A small self-supervised image encoder, trained from scratch.
Model: 32-pixel images, arch swin.
Data: trained on rendered scenes of coloured solids on a plain floor, 97500 training examples, 17.9 epochs.
Rows from block 6, named by matrix and row number. Rows with one number belong to one attention dimension. Each number is 500 + 50 x the weight over its row's rms, rounded and kept within 0 to 999. All counts start at 0. Numbers have three digits each. After the name is the row's rms in percent of the matrix's.
# v: window attention query, key and value (stacked) (model.blocks.6.attn.qkv.weight, 384x128, the v third), inputs 0-127
# proj: window attention output (model.blocks.6.attn.proj.weight, 128x128, transposed), outputs 0-127
v.28 099:408490460499481489577448496448372616528437450527436503494420528553511467493551519547425430506464491476486544453427452509425430453448477576541436553535563547411528544501519413525498426515561540436543506517471565427522496564558534570471431560468617571554510539478492470406473488504461553491494389468581502495430464549484534540481505425490435465534535503521553516477486488501548610522450
proj.28 110:507454516492537454521468520524521452372536512492572462478556608421392522405502458494524528495513459455561456561436585544453545496532552436497446510480502542546500474482465480450546477541456504510517573516538488594476557432511475453522658390536455525471498471477454490585514521613534412570545496547447529568526571384516527513515468587495471439550548481467458501488515583464476436507575
v.29 106:533491499531526528562435510545535409464557478520497485416475453490587429557613481552429446463577484438463408465514495524538517538454398488474424519456448493416569536486559442427466506429491493577505402502489407510531439462536526484498485552556423489489547484514457484526498493442461481514557467472651517480502553586462595506523510504466500494523555473506368390418436516502563509543465
proj.29 124:434434497516433481521503441535486556544482528519410481535510527506457615462500542461506554510474526511437545493576514528491481466530521527491513550520491534452489512627457511484560410393523445464562622532496485478491586565490368511419469485490465542506409592483503395496565502486504636444535528484526371506465427446545469539488486374443457512453462520536495581496554505525525450495535
v.30 097:478524629439498400455523454459506655482477566472519606506554527451436508511476479511543480546462505527495556476498500483433494567538565506540516526502502520504438526552422588642425450541542578450364591527522447506535482489502481545451421538543498471497537497510461408475508437540493449522496620529471551475507536494539448476443468467474487485471493487561506433426452470515429459478617
proj.30 111:506472533490526557462449500476492412531507504453538422513472427533589392437548494497466489460531454445524469478443483558538444613491449533493561533492549455462490429447555471477575493604446533477523453471543494512460444382531519418605553469482439557511440494476585594606412472446529521529488493460542501540458457531494574471461497552522547487556531492510567547551557483543522593568361
v.31 112:485493483391449473438604475561373581424617469552420460546504445461423530530414585454503500502384467459500576560466474522533498526531505481456470546530454544500528485626472515580526539505624528504476453530505540506446481498490463587480498508522452412591493531445455512457478449569455468574557591511514576510458533464489462429489553549535507476485512536520491510490501497595523563502562
proj.31 117:470472541483543521497489498471588402518469526493545523431504515439510490476518483436406507444548474519506491476537540512445478561500471524527567466413496459529404487555539496570457520522355526529477512479415448598559467517458411368557545426459621550491485457515621511560478483474587391458413509524505489465510502534492518540495461472560540495522424436591534489520564464434522481608487
v.32 091:538478472451454420515418568481451566450478508586469595509563549484498473492528405514486406344515526565543520458462551543540565482590493470575523457430534489516539523460534477501479452525446473427486488457517524447447599565542443505447469579445525553494483555436426582530509558442539478518441475532458434422458545490548528541533489529507522498513451540490384442494527436579509546526373
proj.32 076:436526431466562667509527465499543474508459436482469496508379404392488500554396504506510522636514487526514504467431491480399434495455487465470442556527543462463493449513483554463442505410475518515550514528487427542502430495506469523533593516525356460492483451510546498491569502515464507471544402490458518521449387518449528537508460431496496442503458526524612487531448516452468433484564
v.33 095:507426383542534442504537555408525512522484465448512539491512566480462590547433493520555478414508581521526500506465535455463546501531513434496492449495484419439568527458464518423504579529517455423591487503582466517569483540598565384502438472468483480489588458560528462549482549418467543578512384520534417606498473557538407525543540442543468477557565500505443466519523569438541503510549
proj.33 097:447625550514420594535467517442455493459483526497531450488524478523543515460508496492550532460448466526508427499576509469529461548450514454543441536567458496460526435492509393518559408492464557537442484413413445463451469555422392541549564500450534570584436441460496511492496378504525531457507532463512456455559520526432578531507440491562475543431444481626537592565573494567510465494448
v.34 086:498532586471602377527563599422498504364531506528501539494464590466518482472452500504517532468564584584492510522478505459449538559476624528488434467488469472464544511513554515437496446507500514464444465501559513467444411408399483531509469474456499403485583548606472458565483514451529498559463431471494557489515532548455400510451525434575504422542431490447486500543488463436499586527493
proj.34 092:467515430506482593438474391502452499566543541442534502506469436561447474502429544482604447523416431519523502501510563472455492430501504451464633507594472406451520477476495534558502526530485499550467544490479571486516512642514531461495584576500509519555450542521489547478395473605436498517565579472446432494482567433572579500550477566509520561508457513604560468486517489574461487447529
v.35 101:514501509436544532519552498511512627474440444534505408612491566480592454445445510465520560589434573506497453446529504472524555577541556532536560518549455476402432476495498554457471551507523545562439485501585486419471518581487456475527524460624533455538534508601529497507355446461468448546521547551521450524513599549518497498609571515554513463470531518488504547565509582548527515491514
proj.35 093:521453441546421531429489547558545522489434497507524440439547416492507575556516611506482512509465462530516587523456560517610461443440535470503508464468483581454592516510473421484608460452483508545538579502424425544480440485485492517431418559473566500485513570459551441360516506514463564562471515465476496492467447572531453537509438396490387480492460542544460484434439466475397493501475
v.36 099:437509592565558566491433570519482426599482485394557443476492541522549455533526485525488495542506534452502555398514507547480455512481482556550531525531432479412383564485503472499537574464594528503500495508535537454502503476603594536568417446548490562531449584477513531501527432547570478512478561466550489579594554474475510539490419463400503497446547423424496544451404467460449539514555
proj.36 093:520505511500464526508612391455511564485473471541485532419502460538439560460502526413441489485451539559557498560564462460501559547529536478477509433419629496517553495532480459562456445472476526450489445441486547538536439461440419419539466477455519469459477443549493544476437538381451481496492504580441501476463485454502436478441574463563630552585412492631564444458545540496540491530474
v.37 109:507439573396498606423524419490490549424525426471495469570461514524393430535471567509463520530557447454468542530439522468451427487515499459453415540523482548472511540533467545532493497430488481535497388527523557497589530490555516476492457415493487479539470371410629453517518438520444531475509416499514536476527553519447455544488558484491577445560481498618439506477514534419570494586524
proj.37 104:501405473555470412493558476503553474634440537524504456510552493485631559497564466483487532516408511484582484527591486457545537507463413493517472511526471466451497472571484493486514463466567497511436581500464480447428456543423437587521431526449570622516540626488459436422563466502481524517488521436511525553516414477520485464475528488537442499519503510402475485436571493510471545355472
v.38 107:500535455539508418520503507410466542419470413553532531468517476446499548468457496480545606451618593549455443498591474455484560618523473539518424497487465489538517487574540594542392515555410512569466470573493550401532431454485517514509565538511476555558491580511443503568469449508532591509469477528473496598521475532487553512542537498509448455560445506476462489564583453442524597511567
proj.38 094:553501538513585504449467590522474487571508512472510471514448433445480393483454477550448431488435459471557588503376551482504429475512632533492541538483504420520536468390559480518510571407568458463523562512481518602446465499491485531524468500479560360544552410525532563501501522475501444548561587426509531455422612535475544431498538545500536489445569509507491494503478525491491512474593
v.39 098:509530467576513510514550433537530563551517459421489462499559504505524582538526549547521480529412478519576439615534549483472466452586500450461574484533643509452551527506391475533459528530559517528454463512568404486485527471480499541543597431532513573504539488550577635499423566554585456499515546517483549525417466491485553525519499565499518556352507455514531568503445495559517442484525
proj.39 100:474444493495469401590554537489438454461483476540466493626472517531408571434418545413494538477514501526505512432552495543511518461524522464558533472506511592483462432519508450503603378508523496519561544536453466408379507589473424475470403556464470503489398460446500521588539529502509508472534436486508467513524474441478450538542430470524435502597500498498553471475616498444401535550509
v.40 096:480522502496440482464411455490460501624587501424533582573390604578538538599431548602559542505580505500509494486406472507519432477454439435492435498576491495509466517518578443505509511495500477502504516590437526549501551577527520461473431466463440530509498378562471433483517520552488470572520520465564564544540528494536510567477543441571508508471500505543450451503520526486542472560352
proj.40 085:562512569505489445504571537527561498454411575494576401472473453559544461421570477451434433486561521515451436542575534452541554450538534556527539498412485536578488581462374504467536510510462473566518472441537515451538419455548496485528553540553514531451485561459423511449431550467499574465471528548514450432534424440502526514618438588512458484530572477408561544479512527471533528416550
v.41 090:456577518499653560505563452526543624480489493435463454470437556465544572524508501498559548497455440496379496467544522439535501568392563469388486524532506456463392446536491473537503465525559579511485511479451584483585470517437556509541416477605508551515591471527475474537429422566560531498526484550515515482462496470429500483519503589460530401466555507455453482511564491457484478544516
proj.41 091:547381462460349458469470458533476455461528481459526429622469501549539457470455485494455505434489575459462482486498462581474514399546449572506554516444442510495554512457550518467537375432500481529462543539480451486433433554573458525455514502461449537517389648479507427473466528501436496497505419469453458476489553460515514522458507483511438517589485549458517492393513535520495494401426
v.42 091:525516566478470500479487407452565503483515553525489500518502582518504573633517510491457460508426591493553450405514530433587562432519549479530477610500550506464458449506451529480556501502477554493585490588552455411479540530491497573557463506480475572498566471464561534428498569524454493531476440432414399513476531458494547454439489516557421454576592467456394557489531478467527466497627
proj.42 083:399454420521494528479587458552577571487444454460518491468437456431558447499529467441537524535511461429386475537471546560500468532487422465524447507536458534569592514512491485582544498503505575504421523480439497555554497488556467529467547452527509477438438556557415536500530475497507486412531439541639633457532438581505585563535584515476501521475415495548492513463517570532468522479397
v.43 104:543478485527449474543485582418466511544485469454482554486491452538482401505501537548496490396535526514466511533459547488526453484458547501553564314497513536558467575419568580453486433482454464412465520482465506516515531563502532485454382433420537493546481506526410519628477476432443484457495391496552426539553523455554457541502525526540465478524371440598484476483518490502421501468516
proj.43 095:372500556448511483364441449458508498443506545546562428484536458488506520456376488576530531587540479473538459491508403558520527541484426553522480526488453424391538423489488404456530509458551428510597466403567461556404486473437411521591523562500465543495491466356563511425534480509519513543506603515527472502555472536486540496528494470495464488543536520543501508485474506489516500528440
v.44 101:495613547584539476436512500434495376482524495562442556415536576479455465426486487500487552528561521414479517485486450403468535555481454418529437458546434464542600543517518565486445450512407383521535518530485521505497396530484426544520590429518533429622564527438425454482528475481586454475487497428527532492523506497454497464512502455428528488575515496519512507578540446523505585543473
proj.44 094:480542458462422501492509478458456487593525445511457503507406445526505523556442480461480406510439449564464524528466522547478423501539549536422516619514522450479394336577488456584470502519455569511429526517529463401466603498494542413595526459474516508519410448525556567532499492429496511510506508448543460469437545491530517455398551504581511529475497478506456560484518579427601467487507
v.45 106:571434532508559530448527453562559500577475417435523536442587468407610555547456489421500444429512507437455547517570513481489502603476434456476543522459447529513494484519490561510431525470548509538447455565477552461408483548457459513527493498504516551550505535480546512514537560485529506418474510429425500502483529479463618421620431522467464548559453558438423436458506521549557604465601
proj.45 095:522489473578522476480472485429434496473480504509477552515462525499416402519565477555476524558539512505518492571469517472412538503451576481490435464446553409475500486444453541519537492440490501507429433502534508600531526452508630500459491500522520406480485467522550522484454522427538458567580494574461549577558572582492382363409534437406549388423562532477490479472426528449485500548510
v.46 103:449435501503484419567511459601455510556426471480537492482539581481572468500544510456545482512535494521467460565465530590507478487434582491494575429467565438433508510473510596520651415481537444422488501522563475559523490459494543498509474500442467537456507563514475480484521475443567535462504369463478450610498522479525552469472374593506431485554554510529468425484451554609482468557427
proj.46 098:457573428515502660520453501551525543397510454498565465497548463400442555436389512426480455529459574481562390467583465447447505577455424450577534540448403519539545444512551473508424477496472555475455508476501552467428472557558415512455487517506451380506381476527506544471489511543479501486477572560490499484537501473499463564496525532497523491484421544523530520489467436486421438462499
v.47 114:532549477531494421467512530456438479497468434541459492522496565450492554524498527504576590529494642493430521477504479507555536507482441533496500574452528471516500532495465498516404504514438516561389513483330656428513374513487541443540541547499565416557518553490548486520468431481511417511582497455512432533543487481453552409590484485451544492521518501441456581556526446494518537482554
proj.47 095:455490533527559534509445504500513536565601565516554443499468424532447512503520462520453567492567387560445471518479547552541474442540567533444487482601354473449561462475498471576623614551460433540565456546555421595495499492532511502494504500518473591552550567509552428536449483499480521556421483451472438405457509522499495527445510504481521386513444472513440480519473602459513500484547
v.48 081:449585519452528470412516548452502507445479419560478463583442512509514541518526624512551550432485488502469482467555534473411373537497436481511417440542455600546524474495421521459522456537472539522389467482459491529437399539584503553564465528439482518590477478599552487478540542504458448518526458511472520546467582405536519600550525560541469455409456541564544558475572478505484495545481
proj.48 088:501479503580518511627453484604498548572514563468505534441488478493453539496535475465521495451533499616464448487473499591509552468521562579483450520459650448505525494564492427526614491526535428524518558507430541453568574421497461498518441500506490495470519533543489502543474496553533527520512564518638461519566392516497464462458449493565552522643538491466515402446516588474496460526447
v.49 096:464458494481483451433501481439531532392561455495541480524491489588528462502466573437494444452482457515560465464425528490522563481548515616453432358426484529361461580549433554498540557426496520458529515511562494519552455564526495506478497537473520530471464574453512413389516450555571555564522542515508584534442494491476473557485559480454351506475477441471441523543548465494490520458420
proj.49 099:499515451514471562481466487557522466508404527508450531522553502459480499517567360592507495510420570556493515579467492464432482496510531393529534500506533456587469463393581550480519485535466527474500474429411500439564501451465540590439597476480519446471525476559482532520527568493464407420501411533441522501578491590459516434503515519471611420515553535550531401417464532456480525577547
v.50 093:534514467525528596498538522457498527474559483420533435400418557534562550437432554476533481558540549551579466554497441541571492521447425493574500543411459534500487506471590434520447406472462493450521544423540589501474496500486557505548484540534565519631511444491555561478523559554527550522506557512485397493546660449578462556539479432572470485495490509428500532502500601477467477489518
proj.50 097:458521465559476468501500463553503462564483509558461473665533476511498498509546447542582491454549490498505528426577585507450520418520560561458466516487592424509535425498451523498574556577609474610508530560350406497456475506457500483485401537486492517402503582512486511501492439474478517420549449495522473527462407542388546459538516451495452535514511459499488504418444487493555558450506
v.51 092:553526572507508481595481429515508492523599512500502523487505470578428485502577543493409478556566525540515524430491578525479381542456429542472557534496484514489458598513484523584448492575506523468425422440520552539542542491406509394445475534498514605466480517511533424474507562373511498452447382507543505416434477562510429492551466494516544461588486521437546424456547446454470504433503
proj.51 082:570455539506507545486581567473461565508446561541517506454478492507550496485427529420526531457484494468471547534548428477520605482534571516528432442611570515582501462567544495453525480442452493580581449522552441470566492543557588538447568466453460397540523421435451567488513435577481520479443478499488500486484576513492501562432536570613493483413449467635445551549428490493554501500503
v.52 085:472582387541562437642421472535482614476420531515470487518524441489496469556538463516511431507534420437429514473473494453487492514546523428553478490500487435398540539536510481463453471511549461467549511550659459416511596523528472505459446486531553572489480546552492543491456469486448497556492563474524548562565491546443506466559494436456445483508500546543425436575452377458499521572462
proj.52 097:583433557493529531385558488421525446443525426498505589543518499457517498443469574507446442509441567559520502551427474474538452504479469460445524483458552536501430481400561477501548500500455588482454439510423542611462422522509521438579585545444466471518429484463500451563448483492491487473453463535415481402462541408570471480398503581477539543451482517436622489489494476430463466523539
v.53 098:489462474525523536366509495435560442496533558548486501538509484416543517535438469470512588613495479556557625583530462465512484481545509425480475460459429383415492503527513551538539467467485468503553459511599526393490372495458440507535538490435485466451495513425492494391519500567445654549439572582477487511497532510483516526491504469534486501446503525477507546472563520483425481510593
proj.53 097:496492508441519521617532453557448462487442465447510536496560515545490504381532459531474469517458542417481489459514601551433472513454515560504565519505519499459510487429435515522463564469575486487595478384457460527472482472530565455492503551598538520477577472474544560611519451383559434493569449506503524488471434526434412445512451456511506347556462430517514479504447438484550520452402
v.54 101:540527511433479522541476521603499442553472572489570574506457499497557462438477530528542529571457493464547463519602436429604571533519515531409452507443559529519491483495448547486364524529450440542538460511506455522506527515525559585451528452447489541548524500483413581550536531471426486500416535501539374519556575496471499588523471559407600518471570561460431462579476534525508537448571
proj.54 094:484544455512529456479505454397492525515457485489468454469408562449539459627537518417466447495607458458466491562345489511502371482516542526528488475524416440531491479556549432551521510422496598476501569506494559452475495537502513503546514527573408416460511536424536480406488548433497405494569486445395521487460462511531547467459504430567416523506503505457547535504451448502538456576484
v.55 097:515554546477421493497625427492522560514422508482485568470508481418536533505481520510410582555497566456508438566543553458492524585455532527534431491542509417660459549467570488532549576477524506469557503559567559522546495404540432478492507507475423541476453499391459564546552450542478563457471458480486567501512505467525517410497502456474581425505523560433519464437455481525544535631512
proj.55 098:552519484483487415495475624457531444456517514491536504427483545553570473488512466528492483416490465467490575445495495578549546478497481464470621533398442523392451471416450448466468480424607517535461498425599443528459524568496529514512508565497594507537462530505488441451383482598532447527509556542540476475407542516497478529519562447497463519454515448505566513528613465592486454402486
v.56 101:492353465474470529416528505425446462577478455461459409459456501529436533403485534513498486515489492536493468490545449471487576578532492545532479431555600451431520515484506516466561466532522478544465571502528408502430488524442511446501511409490524487473537396507591481576489617562623417446490591521458545448478404430515490558416434492498446591506572472514483482512471455514470495495528
proj.56 088:476579574563528520577397467452536464424470549601631552528446512460451436569519478529482505558434489498527546484567497554472521555501570467553494563494452558508433432556444487472502526574472500405524504491423486596388444480619508522542511546555486507489410528494418473465538401449472523527499432512563480488464570553542559440508535467474564392457452520469506522525520546466494507448458
v.57 086:483446555472435454439558515400457494439543557509564475474460509543379502527502480573445469501487555524509552529489425586453529494519494575513497471565536434442486468440451490584561446613502437575397527566505478551504438463514539465527487472575494470504538518393488396468457423498555504462523433510472518470494460463571563421461535509479473445502495548516489532481414481540334502594455
proj.57 091:427520497532501515540468522516482477560533501547459472514551466488504483472483534458530477440480457468532454448525533419476559500461489411566512519483501548467552516590496587354529454490520490491517540426550496456458469497554498456470528568400566578562424555614527518514475486593553481492462508523547537541450576598497520579563502452523497557521414456561557418511627564491654505427443
v.58 102:465504414532491504449491502512502500632502533562520522495474443541491556453496572439591517464577450543492445447512497424508481515448545481416489485378447501616510420463529423559500502514495480484529451490506555518513497439524542522537532547392444489527508449466451483389636560554361586504516470463492435549561541449491538515541459511562494556537425506482461406448540544507586527499559
proj.58 111:563463572478553495488537516533539525427490426497525522519612625505553450494478373497507539496487493474447553538423482570478457474519498560470508365591444465533500557534475495534487470539570497468462581522468471476501455496406469505497501461506520395384556535519540549528397425480470437437417445534452442492470427459563499443399500433484502525489591492474475621541499486539522468512458
v.59 095:494501432517518536600429393517522581452508524603497495592502533484451488554396512419594547511499553472507544513499520527535461527491434426497400563507402476548499546420586449456403487450551515553562468496580517479476508450421526543437449458446423546493543559508376553451490529467468469515493593480572525587521573491503527528514497533447529564432589512529483492495459551430474479485505
proj.59 107:577525525534517458485539605492480501560571520425474609449577451487528503488498439490426531537534471516401522490455368451555482461486556657476495479437576424476480416588474419528569469507461533472479519489484481592529476487529488481556468519533428447522464521455558507540414455515513496494453424530424442402541522502471510468420491515531439400510482458413511562478484400511532501559471
v.60 105:426441488486552454501598492512419521525443475470442553470431412457513496543522566552490481468523549471435454435512493482530540562450428485526420507475475608421458591521523565463550502578541540513497550543461424450541575561510500481502591546387556544564453480512503468481537551390586384511475451453490463401410487479476532471462562575491547500482500477489492530578407468536522580465485
proj.60 086:544588533530410510501453477440518557472482556588572437457403562471490470503415482461514533534529339579473499552420545511447466455581510511546475508523497510558544495525446415540554532423470475521473456493491551562513454509490540482482498474568488470548530509534460441490487432630415533531512600502584559580543510581595462478475490489512472499558560500498485546404566610521452446510489
v.61 089:576487436437482479499506512551568511636547478507532561549442503491591487435512518486478424533519477511568502553556515569498494527450520563454431473492533537605503458553499525419453439465455492468454525438506493498409480515457615458513419518523426536558481506467561532665435547474493501573482462559439474389570456450523534463527509545493452449454556572518460453409545490419520482427542
proj.61 091:496542550517521554584504501449428509436443519418544455487352512407414551572487564470572494549548564498480451478523445484514548486549486515542558556521453474507487499519493443517498549475469479521511480574462481526564523562556446494494479482554392470482522428472380576454567454448510521466538519454577505554385532567397482521526513508483538579487399509531601517635441526487505522530450
v.62 106:558448457466483505459472530480624480457404492506523449571534535572517513567412495478599442575486546527521503559506461497520603425492501394478516445443446381480544405435550502452441587540526452482527530524492574452547528539471520552478519497442495404505534517461502426379522516510565540541427499435516540548489502513458422471629543456521498475501488410454559451493560473547515438475528
proj.62 109:392520479492428498553519483530503424559461545488502524450493557449509477432534431579423563425498530526553450437526597550490505527473444510469539568536467570474479530539440545589535408484491653482437587428544518527440488496476481428516466467483535660471487587526523481547494478435483448515490431544525454486511512520517527523476444420514557421460497520630437503573468561565526506516513
v.63 094:576513494471438517379463474373433479529517470540471512459438448471452522503509467446543469458430563498420372561502511484518497520493461507430472479553452517592495446478506435492487523508464452528528554526467500513490550598460564508533522479442532465509594559571516463413578460536434538569552535488448473565430540527516443604460530414487537528521477415409477560459550592479399465569553
proj.63 090:397478479448539530513475524620466484514497521544562438450551504510465509548438419537535577513550457494551563574510439469521529414488514525543512490426539480434467488563525550534504531493433512456499516476527450456442464559531435550588406504522412438481520465529626487574541569471528380512456413424518490525546395550457582388532528517534482436516565489575440445502503522530568443514455
v.64 105:445543471517458504485489421589501465502614498574440469474538545473550542576495548509518555492549432448466496554606473490568495533483397451449471596508501443574426387377530425539471509490495533500596500425437595530563538436516503537550532510491543482492413452480443591432439516473521555479453451530452530435511485525457560452442498455582518539478531456473509478589541481438548518541439
proj.64 091:497546468538511510466412510549475470477508464524545466534487478503359446458435468537486569541409509559496543466507444526479575472468458484555506364472519459496553571593471507489592424434511543557420517562567520453463507555498489470486435501573491397539458593450507524534441498482402435535534605542528567601500553528527364467478475540473475490507463566525561451412492541477540460526482
v.65 102:405597438452554478550514510524456522474463517492470532525477481522506429458605455481507567538543518514538472451505376417557504519534372470470457532501566469474548668475454472499409448528432482538531599432474462589531517562470485528478539495532594536500482495529541445576494525548475420562537478453529531613578487495555552497492446494454440487523568548451531519544572467417526512469458
proj.65 091:548491486570532495460404570520468382475553443463600525423556555494481518531407453623478469421502489519535526449553530554553464513559542517517574448506499551427562438513545448453505510535490533522528526551494485400426526472431469504544470539494504496548504487601575580603526571455527452431449558590486471489462545516500512507535465518558450483568465527524648513463473516552491479607459
v.66 108:463430497546532428583472444552592495454454432489462544497420600496522430498494518462395473497469473636477464506482439526444512476466488437467480502554418523505564485496441554457479524407479515447492428548539457516589479473504413546537556493428484623443498480516463480502475611445480500519490465489482560468436508417530561471398589468566570487503560516464408444588543492523563473523522
proj.66 088:412574424512395500417529485462484611438444514534577471504541394476569489579525470496557549522559540435543500477550426457544481549502509530499523492553471526526472423470545411607517519548428520497499586603457449505490526496473505462455450525482362476407443512468525488405467468514577482544542521505432475519560445586488467508498516485451499493454391503541504546465470528429456480442409
v.67 104:460541554572471472500487465513485387593511540481469487469544482540464551478529492559467435475496472517451433524507473453561485587410492425484556509525401476539456424492427557419545541470477510463464436567514617547447464469422464518531524530535448409537500414477477517460534480560523595467456541533552573461537528555463460390604484471449549459573500465520620486558587541558525535451446
proj.67 094:557452448553508499489511426473518583600534498501493473460439379462515573554371534434505505532492516532486545482444499500462579450511589472533483498468479450548492604547599499602561522472439481510468442463558480430626515517561484476525531530485422454515555601509455454468469505559493530467525539386459518530421484410596520483546479527530466503467406476533535591486404558498507497522526
v.68 101:557570462517459540554526454486604543439548557487485495491387606420478494522512501461503516528467530496443560444513467494538506502596478529585449481425605556538495507450504445488459486535541518434540503510507509450531536587562493605460525504603567449435555435543492516517401476529503407529436471509528467418461412418557542559568573428479542487491545547455436544437485525431584466498556
proj.68 085:463522561408534462459494537486455495376482569498515546529581481556463419480441483576486510512516518526458513526417446474476437539460493525439566436472512523432558599490592530464469503545578522516461486449516428480429558457512460432530459587515504625490526426508513510569515566364476501595568525509479551561566549540501395534432465521370503498541533539493569525539433477498484523542481
v.69 097:508481541541474469484617531539481616442505566524462551470505547451498479475472540500548535447530520571447556519538430482584488500505625514452517461517566599480469406465480509507435447492469443488506528545449432516572495522568487447485460438444512449497479438403466586495511498453530506458478468510512566526348453421572479508531475564500479489574587465472425524597598506484561448582427
proj.69 087:499436508468547518616399530463504495569548485579452475523526378567468562584427492479465552508474418508519481516447533584513468462571527564496466529504440463536566579507549430495522514437497518542494534509535508486430514539499442567470489477556513426479421521461568400538456484470529467590523448522460435490569466571489580543513465475507516583534411649504413563441471535466541479579463
v.70 099:514548468482460494467484560506490499472521534572515385452575423500435474494413518519547586492536489511552512562505597458540520586503570445453529583482451480561562516479538592588441528561573492451382483530488493505444541555496512493517505449540442424489466455493415513444451484538523529476436506547526493373482417430456530436434478441438528553449459404433586474483503420475499579426512
proj.70 084:503490531485498519442484456454523519496479411514524545479387436499486526541493520478567440466465535571464531505448444506394536504543390497561464485511447474472553539517453426409571475445541479567550440441493439493560469456430431551436432537471460437504546586473513512449561458508437467522592418438506527548541593514543542501593550551594509483530525531489367444580442586532472551564504
v.71 090:488495474487543461534438516551475533464413477437525475533524434492494549502634484534420472474463521513595488533568423471569452558403519472493501404551493570573513404406472548477428502471445449553541551614474545480467539461519500529514498494402463529559458457392445474481494560483513603449489530564466562538464571525430519438498526538582503454575482503509564422462525506436509434588461
proj.71 093:416430577532449498528571412476494525550555478589505539515533535529577468589524555393545537541580420444474477553512539540496519494481429493430501556557554479493465435576584506533560492520510536431424504565495558493581485548554498428504586554526529524487622560554512412471505595493556527520531598487512460449503501517539435554501535456507656460448502513469509488488567575486527525482473
v.72 091:472444487402463463499430559499525495562447511530455534516574514550442451489489539551564510431486553501459464466467557450489400485489510469421514440588487504447488464540512515548582612483489510521453485472526441464553463377466564527446571502516457526419497565479435516525576473482553539478480503506448504555568619435487510449549423526461477459421476561465560548447451530606393612463579
proj.72 086:533460476534575500409542500511542529449513509534514442511426418448428583547500622480542482524558475391519551475599549490470536562488522593462493455528472473551482527572496481484467517536495444462518466487507528483555528502469535420529476506448554408572501409549529521388461501561514459457523547494564431511484511580513471513525503565545526562435427356502505431488487545479637423598505
v.73 092:604489455502467580477580424577554652515514560540450499617581522478532603551452465379468475478470518453486501451469540546521527439550566461543581530518523510533395496594611561479521434524526557499468529540535511482471474500556494478495455545573509434611553543427479557480499453479558476468490475451564389477452493492514524513502524444475564560486455515533522522505448560459532448492494
proj.73 077:579485567488538577450457495503534571507484534454535475431495556531540476592497581635483414481538575534484461594330462452497550523452469539540470492508552469426576491512431482378467497497578471486456514454454514424549465589583544545422536480511522549503486435436424460530531565532489493556492496438535501510548476443453506549574549565531580436567524494461519514442477502470469499506560
v.74 096:520496492492469544503487524561567568575561545477475506555568490488530490587548499518524510479514519454432536557571599503626483454484579461409529515508437453500529541459434484454484590475509453432503478441484517486592536511488509514458560514435452553585509553446444474439481454504575553427468406510457579494450559492407566553572419524526461364412398515435553539551511540499506516488554
proj.74 075:584431427511464502436499492517573418456505517490494451455402393537428466482586486490494453474511481506557585461444478477455477558471516445582529628523487387520481382557574469504549430531492470569453549579471527534418565530530465490472543461462599507456413484515481462476469374484414533603532535497435501462460507537463493529566518437541586475513515510509456481510524534476490480497418
v.75 103:468547488459409536539583527475550380567651598524512580476547541512511480532486549471549519489565528484435474511448484462505605518550534414444487525423499426567451527510496503427544503451462509468463570487452585456450450529445543444455467472511505516542550433481501515514471516530526457498600402467457574533469555554468496527424475387513556436622470478527522597456483504457480482469547
proj.75 100:614468457578497538416422535451465434469521416415499458580437474577472516468443487507425431511416516510554432500448521493490562507520556552620475518597468504475495480459533459519498322483566558522505464433523454501523563496466561561561561488533480416456410538507470522568531484448469476495408556516471531426475456417499502492514546516552501529466594508513540523572462480579498493493544
v.76 093:473461499483432534432422439540482492509545502497459573542528495421444435452458538451565403525484427536477534427485455525494493424516527590577499444580527480498578534536521463482532542479513450541609533505557500481508470561452499567562493497594509454567520483588415550429537512411457471565445476578521437533505514555417355575517456501431399493496425483506456520474455480515479484590568
proj.76 078:510573515485543504549524597442437556504389404467463430467446512568392503561524477512468594435486577553487534586440489474477510567564486464469493464438487460496422531537449515480385472474466483574475573514398536444448485519520518501483515472484509576443517490456575542468535448477516515455551522492467487590498455518516490424482540532423540545427613572485433522504587492415588495581446
v.77 102:464536627496587482495434496466581446439459476563464587471606437535502544579539421501541527465466516586439540514505562501501430468544514435431429544511532422539522504563504433578480494537457501447504461545524476375541421506552557486492542506557579509435523518502574459504546534442524575524514512471561470483514491534512465516520500599565491427537604546443552482450476510478540460633432
proj.77 088:514416481502508460463522456557403530635516476538461439520407491520547511549556607563549545505583443431494567414564510466478537443484553643516550504428464532457475483444490616514546486505522471593464421525563452501531500567529465506457433512515538490562536552498439509507442381541535555540452509543507535518509605532526559502531474439535548592504426504485445512529545499503489550531572
v.78 091:420444551493497495486600491579430427427447490579579494449497506459539558504440529447640526454531504428472518565536420469521449461466541501522537465441568454463588455430578588484444503526467581443519538573504554527552535617502516419578566472472571554432459482480561543487537457468417517534553528499500479565490496534425406522543492531528546548476579440490532531473416492499503468472475
proj.78 088:508481469501551399544550491435540462588579500521459552548532598572515451570572476504461547516491530544515494500563520507460526520595468460506502531520410539521462558474384530535548580468578465545457378500497410462412517571553435547473533599513572510586513551614528490463428495404488546479450521442490429519571460521512464523439495519532434474519505604490443536540538449487490470562530
v.79 103:483390523466513517456559442449468523479570492521390522425423539525512411510460475405432485458549434453466564502475474541490541511574473431682465539555566512458587563482538525470421503432489524448605610507516445421462467499475552517496461529509484517530531499539561477459529440486520484560502444550555469458451561479514447432497570379458497494528517494482444550436439462457555484528531
proj.79 096:479505548425535563458490516551572493474370481582533442556552584462582512508467470544512411513389485489546508536442499502528447495564525615439510408476408514582482503519386535500518478565593534518443417499477464489463565565441514556497490502529570578413558519494458545613419535404510464419416558512441494475481465488486529480514437557458528509519538525455494489498498529467458548451470